{
  "noise_aug": 0.002,
  "encoder_mlp_ratio": 4,
  "encoder_parallel_block": false,
  "encoder_moe_every": 2,
  "text_encoder_norm": "layernorm",
  "text_encoder_dropout": 0.05,
  "optimizer": "soap",
  "shampoo_beta": 0.95,
  "adamw_weight_decay_other_params": 0.05
}
Rows from block 3 of the audio encoder of a small contrastive audio-text model, named by matrix and row number. Rows with one number within an expert belong to one neuron, the router's apart. Each number is 128 + 24 x the weight over its row's rms, rounded and kept within 0 to 255. All counts start at 0. Numbers have three digits each.
Before each expert's rows are labels from the 100 clips, of 14976, where the router gives the expert most weight on average: "loudest band" is the band of the loudest frequency at the time of the peak; "strongest on" is what is common among them. Only what is clearly more common there than usual is listed. The data: telephone keypad tones over noise or synthetic speech. In brackets: how many of the 100.
# router: router (encoder.blocks.3.mlp.router.weight, 8x192, trained with AdamW), inputs 0-95
# up: expert up (encoder.blocks.3.mlp.up, 8x192x192), inputs 0-95
# down: expert down (encoder.blocks.3.mlp.down, 8x192x192, transposed), outputs 0-95

# expert 2
loudest band: 500 to 1000 Hz (74)
strongest on: key "0" (98); reverberation (81); last key: 0 (31); first key: 0 (27)
router.2:129147153137129132113121132138135129130137150142111102124088155097144107113137118156077125152153159117147099121151111137138177128170089100138147130164122134142164129173088147105133121129177129153143145126141148130151177150125093127123123140111148090132090181106081151137145162144131143094
up.1:128132144111165124108127124127149141133152133120135133137162078129125185085092140108102082132163125136096140131110108128076131134123117138094121141153147146104094131126128102134081127107107121128114092157105134138166144135129128142141141120130142133133194110109114120137158120100156168102
down.1:119149104157134142112135142173122115089139081179088100134137142129170165104152109120101169130047124108102130109131139106097181138125141119138181146130151131133164141115112118111097064149119118158120137121138119130130123151155119102117083165149134181100117113140114125131138112151102141152
up.2:171082169122123135101105116091170110142118118130119137201089119125122130180149115142146165113156167131149119156141165132120140125142092129100151147124137127178107118135104137073087133124120086105097093135152127157148138120158053105084122127136161153109124149160104093147108104137144126142
down.2:102172185119132109142133111151112157147121103114093137112097144119158148136111124128121127077133151144075082128091134124149085116126084076108134149121120151078146120114167103195133107101122099117116090108092159100125114110161124119146167123179110146160101170106123126102139122145101164144
up.3:118168131127159152114083116109120104116149114116107154138122172144144157140135120084130085085148148133147149158175110119118139120146173092159173126105150122084143121194125126138115153123121123109143139116130174092137126131159127130166128117107124132108118124138136123078144121180117111116
down.3:122097111146143135111150130096160136127187120142103099094098116128110146097152129100150148096115139132174140107118145109102137101107098156149135085142079154074154118145141079125182113161132097153117162132157109126099111145150131136106114113144154121138130112108116113135117140145130150142
up.4:126149114165121096147108158115131106124150128089135112131170111097136154114154140156157093125142153108112103138156132146135155116100075144106074177157117101103142088147121121116132127118110113117128123100130089132106147173114145111110147089111098089182159148114097173140098118088151119112
down.4:111138123127130098085154123117103127114140148111099111115137157148152184128119148120098150140133108151160143137122122117085092156095151120131093080075133112119139177125114157133115132146118122137122142088128155157106124156113115133116126154147136096121110104111179132134146080132142153135
up.5:137121130142126150125131207112101145175136117124139097092100145129095140116078142144069159137154165130121085127139121145111137153096146083100184107126150124142150124129128136148127111102145141086103077145126148135109137140124156119130152092136118134158103147113101169141123091133132118179
down.5:141105118101123127138122131148137152105130096183094143173085109065151078151143145144150121096097143147127152088102132114117127120104131151117098117141133091087113111200111152124129112109129167104129099110135130121117150126129167128105124100110121155151102153149123067136121140118101134172
up.6:140164159122108100143130112131161141102089123117122097073128132189116112155124114132113163092094063094097126109142109130116063119090160142167117140125128150107100127107139126144145134121124114111160137131154109131147110084137121123147101162146148186130127109121144121114141142133153130135
down.6:151127140113109089143117134121135178162119092132134115120106112093120123147147175149109137090161119130150113139167113185131165145116124152158088108120100137106095120099121133134104120115127130162150135117091137133091131154153167088133136116131135141119095146113098142128152134085122142150
up.7:157095133125122092153112158060160115112124151109124127130134111137175161173140098121086095120141132155083079142104153122090104126114116135132149145087082148115148129134160124094147123146133155144086115090102097101135127157097093096131140078093126114105135125134093131141129127117144122124
down.7:156134138131105132108122096138136111120114168127134112164123133110123105134139117170189153101158115133161081107126118169076121113119113123104139139115133102111125111144121138140136125090131119159152138116134109137090143156105071106138132105112153124098105128122157085123139136127126142124
up.8:152126110151107098125138077096177157153145120115094103134129092061148087147136112149125179142142122130099142104143134141124126113154123178117121156110184114130124135114118117131123128113114099083155160161164101127136118070149120120125132138146162123112097123135108092121122146138103141147
down.8:153075137140163123126122132160118117109093106129131116142136126119147106111106138123158115177180159155159132153130139085088103130147119104077119093107118108131155162102113090111139173074134142128140100178133145105116122129088131148092128166068137116126157124175118159137148108118115151124
up.9:132156114152128153147115141073123145140112075091112144088108126114115130126091134109102152127181136155095148080059142125145152137130165139099122124137149149123155102136113158161124132129109149115130126123100131132131160143107161106094120123133131153107127130131118088124123132118118165151
down.9:145086082088118085112065177141128146116115118151161113151131130121122146125104106104146066119119149118134140091115152131116114100143172085152103135119097144076131110096084102121129190141132105101120126141107168124145107143124138113126167135102133105120162156160121099125123132120130106116
up.10:108138118128127141105124097132131122130153127126114152186173101121154141134170130105123104155126131124151144171144139110120128144108156133164125115203151142150089123131168125154143166173127136139141166090134124115175156168120148080138153127097134144136164153126100128071158107096127134077
down.10:113140090160141111155115148138118155164097120158127130111122122123144113148153171120151165137131117118155095122130108106100118140109111118132166127119119144165127128121114089112113133140132136095146156100175118115109094097133130118119153089134152108127155117122096137115082129109118144120

# expert 7
loudest band: 1000 to 2000 Hz (86)
strongest on: reverberation (86); key "9" (74); key "6" (71); key "3" (69)
router.7:149132162106131134106137146085129159179123135111121106133161120124140150149128098125131135162155072138121154101117115147142080112115128169120164155119156095144126129099129152118139135094135113136101136113149131132110124142163151100158104106127172116155143122127169104110095131104096096100
up.1:109146129105121127103168138096110152143173102141133074118148127111151079139162110140141117112078097104083107118121156148122145106127073167158121149121153161142136159162122117107134079111135141117126122135156134152129138142123100118147130121139134170118130091117109125105161125132117130127
down.1:153153148137076131162118164133137159134100174157124111115152119061127140149181139167115139103133144119118118099137156128113125107163137115110091133127157116142087109151117124139144109156136089125140112095094069096143136105131154169130139145121145072155143110128147116145142143157102126143
up.2:122138139168167124135148171138119144107128136117145110091091090166135163140110128138107145100114089163102142116095145108133146121115096130141168100111161160128128132158125121094121108149172128112115121116112119143125134167118148130102146100129107143127111109162117128109122096119159118150
down.2:118157114131109089107148158065131118125163153154134144150108115123152125101137112115138130047128122169113125122110124147128100119142146124091186161132117149105139159116113122124094125101148094150124118151119103142126122162119150130139120149143093080148115141061165123102109144157104121107
up.3:139174111146129152063169141106140169160134185136158131074112104122143102147144135084161131186121065165125120142144145155144144128118139121110125148126149114103082145103115145094140156185168115133152112142112138146162156152118091120162147127188123095125135133086127136154132124151134106104
down.3:131140140128125111126081147130119075122148144110102134182154169144139106133121114156138101119138143088120095154151121097146095149163123122140099119114135149109109109171162145119088130095117116138100132163161157140141128098128140144118162127181139111134184139111128151135112118123096153116
up.4:175112101119098098100166121138104116126120139118113133073125100116111130148129143138111125040114128137159117162110118125090103136128166097101146143113106114108112094128134128141117134091148178124160128139085132114113143165135152129133139116147077133108142171121086111147152140144123091093
down.4:126093192122133163154146113125106090093088106088109083123111086119148125120109164170184165075108127123105135083109128104141145119106106110150103127131085154099127122142137120157122138145114175149126127131126122106146136116141153090120154123062109131135115108110143083107066110114112113168
up.5:154102078134149141131106139121145144123122156109173075127167163101140081108128175147092146088106136125128113108109156123125110119142143152140133142098105137138130075161124140129139054106094107160112128102107150097172121124152134136156112116119168134175146136158170107139125153100097111110
down.5:155139147148117113140138128130149114109137147141116141131106120093121130103122144108167120205146125107121163134115109140151135123066178142175107134157123132122131096124130115150118121127143113102133154146110140165148144140122105168117138072100056103162118125136160127098123134104124125161
up.6:097120104102135111087116182147103112158136129128115166167105148164135111129117164103127096109115133144119123112118120107091128142151159128128133111166141151133101166111142096118100113157109143140104109137133127136161098130145126143163111212139146153117100096142138119089139096127115133139
down.6:087130122175118105136090153145111147101162124080140143130107104100136098113136134139145149066105129134124123153108160129166116154097141088129140124119114103081145070125124132153139058087117103088142138166105134134100115150154096105148140133108140115118132142139124147142130173084111105126
up.7:100171098105102104123135139158118144127109137119127096145110161156168175125135153146070113109144096113146074118084117104102099108115095164100116116093142122135154104124102118180105074132150158141106100122128149124126155127118173114097115121157139147119092126138090111161065116100145144137
down.7:116117096121120158089100075126142124093124150131152098154158128128128128161123132125118111156118136119134100130092136127091110113090085094168135125165137131217111100167132156098148131088143151126142112135119124140168124156131136102122126116170097076134114138103127149131090149122107134112
up.8:158126122116128135169100070141115152132128154115132151144124168150171118085097083040093137075110131123124099189108109163107148105103157134137121150126149105123099124110133134118141147093166142096147132072124126128141114125112126134110107111132104089132110166104084132121134115090149115160
down.8:137096148124130069115178122125170140145143126123131107150118107117128125118159106109104112187158112136112129085112171126146101156161147142112155138108092139155133118131138156131159138145100102148090112133163138102111140119123137084141107116126169165126141116127195151124082135162108083158
up.9:109131116156125157137135177111137105126145126149164123094137196150143115124129141112143125162221136125106112123118138120129102121142159134101141139170171157154183065122127127125098112152137123127151168122190115101107137109110171102118120128092130115105109120122130151144094124112109169160
down.9:137147123121140116120107107134113118108151142162100134117105137172146153147132152127091132152148126112143103125145101092102106117162132130107132131145123149167159132071134131155111111147145149137132156143156142134167148122129172166141137103147109167119145133071095144161122112179130134113
up.10:124119111144164140139129165131122098143146133136120177161125119123126174109075168146140136111099118150151130131140133113166131145118130108133134112117101143133113147142129138131152122145150168096114131128120122107144130104148137142117141135170127088116169139135113166140093133100147142138
down.10:169115140136147100154121164098136115136094119106140135155118179125136143094105161102118110126134172143081129110124107117138164134125148128164132142136078095133142115120134130093138085078143121091147113121129099120099119155152138130140115145082111113126160127085095097129133126128141160120

# expert 1
loudest band: 4000 to 8000 Hz (45)
strongest on: number of keys: 1 (88); white noise (50); pink noise (44); first key: 2 (29)
router.1:145130123122117115133130124142142155105134101112139153130177105095120099098155184143119113130104087101144142124094083097145124201159170156140081137156072112095109101151132121116094116102138152134135115114108106140108128135144126122163115103109139140127161102104121112098153158121143139152
up.1:118152125133106126112161162145119122158085161122109140140139160116159127131112137146137103157145103119182121106129146122124129101126120082136123128095108127090145159134147159099152138146171104154130136122144092098121128110137119098127121109119104113121083138108110115121130144133071140115
down.1:082144130145118107131122107166078138112107094126140140177139080114111122125120097088081106118097074110099150159123095124097151143135127138132120157095124121087133177117142167132125181118116088090130132137177163147150115150099127113124134130133168112115167166138127136156131128160183147120
up.2:122121141140125116133131123131142158093140104181127121152109134098112082117135146175120142142138162102097164128128109127137175115114149122128166103128101091164123146101077114143111097124083128131143116100193094120164144114123112152127119145173119154121141104111160139102148163100196120095
down.2:138107155108131134123170110099150122142107128104135120138123135111082169113081189137155149143112142113146131155114124109152095118164095114156133087141121185156109099137122109109148153133116142097066145160107146122122145116124104131101099137147164111129081126161153166123139144141151138134
up.3:144149115130136123096111138132178176110133106161125127119121136133158139125129150132105111074104140138085126111157111127107136131126103085173113150111107152132161139132121131128136168102100126120057172107083103134139131134111143111107113118117090149121135128084099116110158139157145123075
down.3:128120109110130125156134122119112085110077106120115135098102140137185155110119107059151117129117110090141143090085072138137119164150140147133152163153161121083096168123099118131117115077151088098115111137119114134116148125100164130117148105141107127140060111148103125151088144128144126149
up.4:104121130125118135141156149191152125097115177123127098143144125160131132102125098144137115110090117114113138148118129101110106161114139154146123117133122139159119108113150157130176155109123104115117138153104104135111098135186141121167133143109118134160105109089125144093096095118069132134
down.4:113144124139122103117115143120087128098109114147146159122153140027131122134153136129114153104119118095122119108077115097098154106104153118142125097112161068066161142134133150122134058054131114116155133125139154167088154141146168135138133129121133137126116161131106119135109147114114127111
up.5:099161157151093171133120165154087103153154128133161120110189107101117142146120132125168129135150112126134131158124158097123173127142097127106153142142068157107063110125139162126143113115146161132151141105128149113152116141120170151144152101131133130156126137130160158188142140103128146119
down.5:143137173164133144133095122083124087137128167110163152125121083156142108141104115098154118139156145090146104100164138096137171103134125166119136117130137110152148096119167123158118125192152153144127175134154106109125144094149143131146124116154125157092070106118099129144151107156152138109
up.6:127118129159104145193170123140094135157139174142116175112133106077106131089145179145115157071224122114164085146132117152144112154116129128100133137114130117121123100127142106118126124138134145133132120106110137111116150115136142083136135080150131150142108095141106127129101106151133144127
down.6:157115093126112140125152120114109094130142137118122093153164090132156175132161136077136024144114097121188110095130104107122099097134130112086133100093107142142145116134098144179117118097101139138136126123119124114108086104119182107121163120140136112161155145092137114126139113127148126112
up.7:162163112125123144111124062096137115112182158094095155151153114102133146140125124097166067126146095119157152120120130133133100151145129147145120081122110152144129136121134164129134122106128120089115136128139087135156144083090144094126121105140142112099147087170138135144108169149174130117
down.7:140141163124125119094144123137148103129104087132161147167084129160112131141119150148136117136151149102151115176096109136113096122157080159087139080119122098078146150143121161088133146138122110133149131142125114106084137143146119121169165150122090140141137168074108140114112133162127110149
up.8:160106158138147152150146113124091121141121094108124112115113128105102143136128097089086125191091136115115059099114067137104147142122129115125105123138132147113130092126154129127135133118163095124119189152142096111110144141189143101149132126088097099152130142133124143088127174090183110173
down.8:129129147123097075120084130157131119119105157149153120101094162101112091118116171131125101109114157110127112093101115115130108132112117117164151096118143133155139102148106125154127127118141176193148110108153125129124091118118121107105136121119116142154082124138130145122117126157152136148
up.9:120146113132116100080121093175103201116168119095112128159111189097114152109175133110107155150113077111072126121118117153109111122117159156124150124144129087107135172128135153118147171107110143128138129110136158125165116150122112163109116149154133103101099138122142110133141088137195119114
down.9:150159115103149166098097165186133117105108154136127105143126134096106152115157129132102103128119146105135158125132116116144149125189155134186135167126152151122150135106107123126110151206100094119137138170117148140150125163105107097113123140161095116092087179175124146143178100110131109131
up.10:165105097090172118086133127136137130126136133163167137067157061133124141148174159115110097082074070089108102095145139151106153112159144130132120099120160120170136084107133133166145089141115144110129095099125122170139146109111135107116116095130160138127119160116129111107125155149155142094
down.10:111163123164150138111120083117150099174116119147133122136127109128125129140123138123146115153159154147108127110148126097127099155117135156164091170117090101113105102132149153158115138109132113138137167120133151112146139190151147182132157112130090090111135165153119121118090132141134140147

# expert 3
loudest band: 1000 to 2000 Hz (67)
strongest on: reverberation (94); key "B" (72); key "C" (69); key "D" (66)
router.3:110143131108126139112076091101102106147130141089141136130176068105131130136132134100152134104155147106148104130080166133122098134120133112112152136134110118176100082081127147127104144150126159117116153101125134107136083126111135114129135109147117106126106123110134148189101091086139088127
up.1:094116100101154115142105148135077129135140117168107089152155095112101087097087118155132179148159196098121123151141108112185120115124118142123102154093079145133114126132149124121123080110155140105123101113144124119146122116158128166125144119138153123144160110146101125176118159115156139139
down.1:119122153072109152142196135173152120166072128136130147106114115142137150121175106074081133134116116104152139130119140142113149152126117118117158137145121098148115132111115163145155094135156139115171150095128146150163135083153133096116105118170141110148130118141167124132130124144126141157
up.2:143087127154127125127141091124127125110109109119127156127124095102138130187157121127161129157144169150153134095075109114133126127116117153153094095140130151160111118112168139136175121159130143140102149132104108128137142152145105119138160179103153148128157113110112125114156140092125145116
down.2:114141144181122153172141095162100073137124166133099121091130097100088184120119125131109139184096104107104121120098131155135119126093151146131172168151099093160143064151123098105120135141118099129090133122137103135093133125135133128158146138096111156181153128137137137122143102140123107123
up.3:116154123180137126104142169069137133154158139157142093145091165106139096130076126173125119146115152121101140154144124151098155086116128111132139126150182100139137161174104124116162179112137080140153119105138135125132151174110105167137127150152153126149152150151116088118105122140123154134
down.3:149077115098118132137142125118124115131111120160116069108123138124117141139123145091089101118125123157112135118096156145130126135183127169091190068146102176172108087110116135133128128071137100113131129139131114118153162157115148115149145152088152075115116169153097127132087148148115122089
up.4:116132135154164138119134099112068119158152135134136140136119143122084108107095112146106153086141102122124136110159123100128107118112103119143113169109134111111154090130160070142137094126188100128194143148101139119155144136159137151113129136148115114126116138116125135147172139135049108128
down.4:128145154055121126099181127074149147113123089147116113156136109136116157146132101142140158139117127140101157099144129128102147163137110114131137113147116083139123182156165146126135091128147129183147145132098089151127110139114148131145126115133125131148132097103121091122122116109172114174
up.5:096064167132136158122110094078116134176113082098130106141102141105130135145153150114109149171140136143130130093147131111109132129119097135145101113116120175111120144116125153101141156112115131136103145097137163150134129124112141161175098106117141142143158123114169124119142112110143126142
down.5:097141113172138101098129120161143139146145169132126103100107095170121149112160109143073157126104120129137084154128141144148142118151114114120121119148200104123096140121130101137164143157095162186146160110163180121132107164125119132128166098139098096108088159148151133139139144146125141110
up.6:106135122124102146162092119180136110115178141137154110121163167183112127127149155148131129118104148116108149125135165143144128134155148120145101092120141137132114103111065143109107144134129138103163124083123186146157111151180108170109081105119117181083155124102109095105158157129137134138
down.6:107164101135173139097147100139108121173096125109128128112093127084106115163096122179174141098103136140160143107122140135098178159116135131104103105128163131098139165137212170156126136123167118110101084141145123140134149153106134110140172129135124115121130119164082150130068152112104150117
up.7:166122158084117122125139126145134143120137131112126125148056117118147117139098141110099086115076133138111100148101095142108148137100195119091129133173084126087140099128136111135130155100103106157100106118135101128107136127157132128106109120112182109130160149100181107119165137135144156112
down.7:140110194102117108102121136110110096119127114120131132145134162182101128136115139150143127083151127159116137141102137159152155103133122132173108146109124119151092118113100138169142078123150138117135116122094147125148071099115138151116104115106132151152109157168102142114111143120098107130
up.8:108128131108129141125125148164111118097143105162132131143098179128130122133114121136156065127092133146127184146092125130085104139112103101100116126147128130088112125105111105151115113172127175147157156156102127106144124111117139126101131174129173175121119117120140131124143142158122101081
down.8:066136169143137144124119126086120170082179118129128164147143131108115110127140108172155105134095156111108142154107145119128162137128138130138117150108164131144141126134117148098143197136144114136107123130112117117088179160115153150113120146160122088146127102138147092132123116129131084160
up.9:192111178117100173103106156116128124072087103140115109147105144147148171125133137158116128122108176101147117112116142121141104149127133117141109093094119156077131142166095138167098121124152143169097122141120146096155166137154123150145131115174121120111107129138174111119106154128119160154
down.9:118125113174116124096151124111091126090116181107142135112139143098139132163130141110090104089126117155143094101176153145123137148132131118143153153086119150117155118113162152153147169152139148106140138165160129176134138120109130107101146076110098156121151106123108124087116131137142139115
up.10:141090119102110144162114135070162125107159109111127117095109122104105111139138130122151144148121141146157134164114116154140118118204165118150119162172150140101083109121137148132129140100129125156074138116106110114134179135142113111106122135137101150184116136099129115137119114077139125148
down.10:109137128182151118133093111169109110119109140152122136094139067135118071101145147155157153116148125144142085099111135151134144115115121100122110119096133116151143127096075153144080085134105153094151171145121122131133102116132118132139132133128127133073094139155155214137101129101135132110

# expert 5
loudest band: 4000 to 8000 Hz (31)
strongest on: number of keys: 1 (81); last key: 3 (45); first key: 3 (39); last key: A (38)
router.5:169143098145169090092125150138145149124138066183160099104125102120131101114108144158125131103115121100095134087136123110104137178113136169171105151095088124082121082118123086131113110137123172116112150199080113122187080135110151163156131132104114140092139117130095090120098172158119162108
up.17:145137124152120100162103129138171117156159094107114135099166128108121118130118124118140151150142138106137132154136199140128120117127121138115118119125141096183115096140128108112119110119128148092127141148113129126094142119119117135123144127138077115139106121130183109138140154145142156082
down.17:146135161109165137111139139135161135123143130163110124052113105136129132128107178115133142101099102111134138104099123148127159127132165142117143079112112122147146099131114129148122119120148133134125125155153101146153130136134141157126123076127128145124137187175171070144149102097126112158
up.18:172132147147116144132139102125084122166149095134128129122124076142113122171124124094142114126071156142182141108143123131074117112107156093112168150123171119163097124090152122157127113151140158083124118123132152126135136130185137134126136152113141148133123146153122126131130085107131099129
down.18:100092130137120124099142100122109107151115176160137146135178125124059116144162089162148116131169167128138085096151163146122098153112132115132120127092129093110120119124163147116124155171104132132125142091177125089109105130145153145099122125126121132110156097123171154140101122136126147148
up.19:155145124124107147130150118110120122102130152115136150140084097161159145123097084115071136105129115121143119132086126132147197172144143112160119161162127119116172137163129112158162112124106120120125156123125131108125130140158115107131105112164127133120120100138099106150201116150150129110
down.19:179118125131123098125171161136120130140111108180084147126149113127114140078107159129153096097133161105110156124109140116113133128117088107144139164148125130122127133143127131112119163136155146147138135170108142123156112101153158101121147138079110080105106098124095143166126105079135098108
up.20:154128149142123118156110121122139166114098144155145100164136152125096127079153133119122121160157145130099095116124113141152114139118126168155117121118104130126120098102154137116154107104141140108125143143125096134128125126123105112139098100119108129197146108107139103129120148195141071137
down.20:143158121139076073153156115168143158122134117133124109108108115125136129131129113139135180095105067120106128135157096139121154156087150156170113103098131145100107153144112087157113126104137135139158124124139158092167078140151136155124108120134162090121086172132174139099150124071108136124
up.21:155111133128124160168096118130122134121120127143072098082103088165120114112145060140167157164100131116104151132120120136156144142121151143135133139106093122109135094134105140139150163138135153129179136134097082078142143136115138148102122122151110086143134142174152155144149139083157148124
down.21:152132129134071134158067124124167158130151146120170126175096161142100133122130095134097148107140126099098150163098115099165093125129127102136127111139123130093107151146067093138117158118157100109120138110120098136114109125097137119160123120130154132103103115125107162129145146129117118130
up.22:151129135157130142150157115127133137096143050106148095142146113102078081175098121136083126128123132137153142174117149144146101152149142141118152147144152100144123080120128147137130172123143107077123146069116115128119149120140171156083117156162123163112113133082142149148133134150141102116
down.22:145150133114106094162117131138059162113095126149181152112090123154121115115142168182192168129132162133111136085107153134155132135102133130140110127117093103119148112109126113125077132108120133122116096133121086157121118105142135144137104066135084127152171117113133094144114099114094131143
up.23:144106149128131142154143124150149137131085111109144084125145103123102120123151121154106104153140127125150163110133113115092119131107101164149127117145117077126131144112122108160148087106124111125162114136165102096145115124132120087158114135153118110178143158132159175122137113143185110166
down.23:120092067107103102126104110113132152135137149172109130109147122122101157145131133126123134149106094123171130086105163149106133095128130113136132081124100129131116113148099115138144132144154146173153085098141166133140134134093113162134134094095129108115138131113195137174067166141134100127
up.24:122083137137137128123101177121126172134130084100122131116161107147108124136118147147162111095108106125106130117089194180134157152146148102135131173119132160128113138142162145124141183145130155089149176117132120102114144117085129150102171107100109175127092130092164118139150131115138124143
down.24:080159137143092108102124124132129158147085131123081126136153184138160129139121104104161142132126087096147200167081148130161144136135138112114130136113115089154146119130139134123115150171113130161160146107149114136116163120128081125122129146130134143153155120169139101090188126100148128163
up.25:059109110089096108115098183145164131087146124152150125118085088151185134134156146107118137139128120124111101116095143153096124160119123146142145131157150107122124127088148109111122076126125113162143115170108120138147136154171131110149110121108121123143087159133098128170100095120111118125
down.25:102117141108128114119163100103097106135114138138164097094113185144120133149096094132152093176111134144095132091139109141147086088121170141143130125056095111126155118147076131149163100138132171117111144167107170106086137099121129121115116117121104115119103156129118139111120139117106130144
up.26:144137176155124143129090124128121170117137135131114118110128126137133114118135119103150114135123137145133138166168129123113114128130113150159131191070142088083093126102115114121180161141141087143133154122130100094139117141153126122060169127125096105160104142125124160144145123066100095131
down.26:127106206113146097076086137113162170119162146109097137132132135116109122120095157152109155132154146143123114104147111116139134112101161198141109175115095101130123134096115102077127134099106152126118151132089128142173136163119120129142114128167170154106101105154155175072118144136128109127

# expert 4
loudest band: 4000 to 8000 Hz (44)
strongest on: number of keys: 1 (84); white noise (49); pink noise (49)
router.4:123084093130123131151117141157145146147150102140151155138143098132125131116156153152154101117096108124113133144107100136113120150155156141162118106162070122055120095137128118116094142127129126103149137142079079112157096114150103096135150136117077093187147110085149135122125166117089156143
up.17:124142146088130155137116104137123153145086140128156175156139171074165140094112088099085124117121108134102095097163106152081142108143090119140127144098130123080137164121102139128144147109127106127140121144137135118083116148118151155139127173115141093121177151151143114127120118129132137109
down.17:127101146161096110093170124100138091097150102125129112100134111058134081125115141117071138131117121143138166128168158088092119154084117114127135131110115125112094111078090132119175159138155093143076122115120133092118112123128132172168166152107146196133110116156157099146114130144157130132
up.18:131112090094117113109169103119114126130145155169123068136116089136126152146140130070115054094090081115133139115128093134110060144135141134140123136139144121101080124094100119168102109134107145152072122114136136134107130143143108109154140118122112111134085136116136105141167131141116134107
down.18:124161134153103150102142121131152100110122099133177150124135148088146105139127133144127157143117165144094103117118108092130114159118122170148148149102104153155172128116145160128140114117131143122111136127124102168108093136172103151100110106129120126125103121109092118136092137149103113121
up.19:176145115147163170098151161156128093160112126130072104129122133112155163127104127106129090117120147099137083107110102138119126140122132115174144138171161144130127139159133160135102130170125106171108128148138147142108153145133144125141094133126127182131156136098118087125138165145146151130
down.19:094160134144120123116141116116101145122154171161108158154101145116101117078106111114158098095133111148133115189142078108165158109126096098119137182133150135118145136100078123124119151150115145122112148137158096129137133111130148134153129107144131132115124134096102140149145138063161131129
up.20:066114148168151123148141098112164092099132138090135118150153154151128155146104155117153145127126105155119090160100120130150125104176158153130127152149141093164159144124117141121111157137133115088136139115123100136154174151134149144126167127087098106125125148110098137092120156096140110152
down.20:119128147081103151119134166140141134133118128119124140167190090115175134121119149139134090177084133104138116093141127118166147130093077181154140165106179138114155129156113120119110135091124125183100108115156147150102156118137163109118145136112168109147106136144121135084108108138125130113
up.21:139116146112110116149110131174105109103176130149115114138144146098093139118151143080153089146133174105142147081120112111184120110131112122123118103129140179130102106109144070163110142124150156133106139169113130094121081103118151158188140115141131112134181159126106099135187150093123110167
down.21:127152173144100155132127091120123135122140111109098140083087153159134131138116137135118178113080179144118128158148139151136117141139097135139150146069172139123109146118140121135161160156125127159077123100091135103107105159155116142058138084144132161158130128116151148092110120134117103149
up.22:086144148114105159126092105158111117161144117078118136136106119144093132137123158113100141126197122096141101153122156132115152150153175115101134131158114130121170130148117107118128119140126127122124169113143115145101104082130156131099133177136155068145100130108103108125097133114117125145
down.22:143118099125160129148126160117127114106117118137146132147149099103161137130139139127134109133135159086135126119142126123121188142136176172116150144110155119083097140082156129128130108095089152146167143089148166138121157103160111114144161108115153128161126134116143142153148106117163135095
up.23:098138127094134144152138124143127121151150072085136136137112089121111128095121118140132102104185143150171139157118156135118120116124112109142172139137124160199138094133139131161160114132112099134148102138154151148132088119091124091119106134171131113140147162121138162133118098124120137115
down.23:154116135154158130104094147082123139099134137140131156158163100140101127126105121189155184097121108117112078127122122159143132133141176092134152093147065116117137107120158125110116124167129111155153131113115125147142103146130092095117171144106123108130123149123094099140152124155193096115
up.24:172135151151145122132137130127123138101140083158137133130105126158166122137114124143142125159115129102147164138115134132128126131118094120131110118104094132117057150077176096122139108143103148089105101127133117132141142135149162111135133115129142146139152141184131161137099116097159134129
down.24:155123126166115135115131145171153166133183122178132125127167121141153151108131136144104189130132147130156101097101145110154137114082124141117093161096164104122130105118112148134143106113139104140149117132091116126100126092124124103148141135131167126112132062145186122145165091140117094123
up.25:118074147140127089121112139141105158120100070136148089134133113125147162129140126157154147119135127099142090101100133144135114132113124171151096130147135128095096123158123158102086165137112137106113128153146131127123118147137125115160120123099127145154098127133132156100141130144139145118
down.25:136201116073110115149129149148173158142096147105105105142148131138153085105139113141106149128110120076118166131120137159181115135150135138119117129147166094113131119140110129126119143113169165118139126141106101114107139113122133101133125128108129122160059154152073126162116137114093118143
up.26:139131095131164174122096162122150119139105118135137091134135083120116136142089120120136106156172093154131108129162171132121128130123131111120093155072157172102165157164102138116135130120107107131118114122141093148147111112115111121121133131095150106093114111137088174086162154148137120080
down.26:136125187166083126149124179115133079130154098111164103117101134128104084079134134102156097156134152154132132104136126113140113113171124127102109116135117106128115119115136133139172126131115108112154099156109122122119109064132143123147140126122143121162139164110116105124106120143138103104